Weights of a small masked spectrogram model.
Model: encoder norm layernorm, encoder activation gelu, encoder layers 8.
Training: muon at rate 0.0033, 6800 steps, batches of 384.
Rows from block 0 of the decoder of a small masked spectrogram model, named by matrix and row number. Rows with one number belong to one neuron. Each number is 128 + 24 x the weight over its row's rms, rounded and kept within 0 to 255. All counts start at 0. Numbers have three digits each.
After each neuron's rows are labels from the 100 clips, of 14848, where the neuron reaches its highest value: "strongest on" is what is common among them; "peak in band" is the frequency band that holds the peak. Only what is clearly more common there than usual is listed. The data: synthesised imitations of 52 everyday sounds, one a clip. In brackets: how many of the 100.
# fc1: MLP up (decoder.0.mlp.fc1.weight, 512x128), inputs 0-42
# fc2: MLP down (decoder.0.mlp.fc2.weight, 128x512, transposed), outputs 0-42

fc1.275:115161140125109131115108105116159069174177128175084112120117130130154133165136172095156132185126142131156101112136097074107129170
fc2.275:129116103098107121111093100130138148110110121120142093109126109108113135136141135126120114095138127089111153119146148156168135143
strongest on: engine (54); coin spinning (38)
peak in band: 250 to 500 Hz (59)

fc1.51:145123148123097091130146133158102125110097129154097137159146134135110149120168152124141115130184109112137134120131098134090115102
fc2.51:134161129146131097142159161143142125161138101138120143109095115104118154081102108121128143112105163153107134143133123118124096105
strongest on: animals (75); frog croaking (70)
peak in band: 1000 to 2000 Hz (80)

fc1.292:132136156119081136124168113145152107156163151108133157140131152110136115172133106107104110125182092141163138107136146117127115089
fc2.292:117136131141109145123102155087178150142106106147138118126105124112105116088162152128132126139098118118114133165142146066139117127
strongest on: animals (42); bird chirping (39)
peak in band: 2000 to 4000 Hz (66)

fc1.412:112140129139127132104166157102112141146097113166172119112096100146132123145092162138131112110146136115159138149087155160170131129
fc2.412:161095133083151122111117113107120155120096087190132115117166131131176115156116093146137156127128132104124110133133103104122098150
strongest on: engine (82); machines and effects (82)
peak in band: 250 to 500 Hz (52)

fc1.357:121103138129144096143150137131079090139170178095114132167102144145127124112142148125120124191173128117082103113139098180101153126
fc2.357:116113109101148142151117112085138114138098109119129099089131126126143113180122138154137119130100132135110158135132088153107152124
strongest on: signals (57); whistle (35)
peak in band: 250 to 500 Hz (84)

fc1.245:158079117102117150091095070100189178152153121159107135144117150147135109148146106131160117157146144123134148158091124120133157105
fc2.245:124121100147123111107148197140084130108105103088113098117090098130113119148115163107092153109160084161181156140109123113117110134
strongest on: engine (31); melody (25); music (25)
peak in band: 1000 to 2000 Hz (52)

fc1.343:153134161157148085109096139148155160147148130075118134150155171154114138103123086113139102139123120146116151171073100140170104129
fc2.343:170161101100117164121172162133146111138105097141161141134138088148141129136151153162114143166130107142121124144186103122058141079
strongest on: animals (59); meowing (36)
peak in band: 2000 to 4000 Hz (51)

fc1.355:145106124130147089141121078123161122163116126131169105120138133134150151147112104160106114131128129104149089101128139161162167133
fc2.355:137108133155115124132127113101105141163099093134119132089132100120168161134135075157139116140135171104115105123138084186132093056
strongest on: engine (97); machines and effects (97)
peak in band: 2000 to 4000 Hz (67)

fc1.60:116109122152144113145108132141138127099114107166171150128127144117133136113170169118119134081116152116102176145045097172194144067
fc2.60:123151154077159119092122120123093176161162129142151102133170183127107125146110107120170175136119156118133089097157137137088118092
strongest on: siren (66); signals (66); howling (31)
peak in band: 1000 to 2000 Hz (93)

fc1.379:107113116095158129115175126107113134177116115125096143133122150164088150123124157166072084111142167129138122113124112147158101103
fc2.379:093139109126117130118136144164173131114115117129097143155098102172174114099123115158105103127113165143157195104136119106188095129
strongest on: animals (67); howling (54)
peak in band: 250 to 500 Hz (53)

fc1.408:157145164135136072105117133141148167140087132156142152114133116148097158090092150155119142175130162114109144143122130112098099110
fc2.408:150110144178122117149114099123141131150117114137167115133137104151072149142128109120117131136119159123100160128108166104116126138
strongest on: signals (38); animals (37)
peak in band: 1000 to 2000 Hz (72)

fc1.503:128140127131101134178131156136105156157147107143116142102137113138113144115158155138140144131106128149124142094100158168146118147
fc2.503:130094139102148109135139139132133117159098097127122122141158131092167134141144134129134137107081101156144152166127093130161095105
strongest on: signals (33)
peak in band: 2000 to 4000 Hz (60)

fc1.439:140129134122117102139130081103128118144098119170106084120154110142111119079113165092105097162127122135106089134119177117106133162
fc2.439:161108131116092112129084079148178134124124096120147095129133115175127171164098110130132109149138174072088104099135154141126150146
strongest on: engine (33); coin spinning (29)
peak in band: 2000 to 4000 Hz (57)

fc1.350:129120052153097162162122122092136118157091174161113171123126144104099119105156122130085104120133145123114120078123137137145168095
fc2.350:101112085133159114134142131144129145144140088096118096152126107132137162117123138113120122146128091160140175171104129095103131143
strongest on: animals (72); mooing (61)
peak in band: 1000 to 2000 Hz (75)

fc1.243:124096137091175164110107120149160104129110123104142104140149141150162128103159107130180050115158147151118104122131128138116130084
fc2.243:142111172107125148129133159130149090127103153125142154097139153117115091117141111082123127138141138134129114162130110177063171105
strongest on: signals (82); phone ringing (55)
peak in band: 2000 to 4000 Hz (58)

fc1.45:178144090120126105170120122112149104127139107107199121148146081113152115074093122142131105142107148112130108099150137110119094128
fc2.45:156148127117113165143109111130098106135098145133119118150137132066118130133098134118097145080158127111102146142153118129155159132
strongest on: signals (53); car horn (43)
peak in band: 2000 to 4000 Hz (53)

fc1.455:139089105132149119141135100097130161159126135105131094093135128130115107104178156156106123117107162108127142101073139165179101117
fc2.455:114165082109138118125110130130149160124109157132153143106124135133163149088089145101102146126134143155113064158144150104136085126
strongest on: siren (55); signals (55)
peak in band: 250 to 500 Hz (85)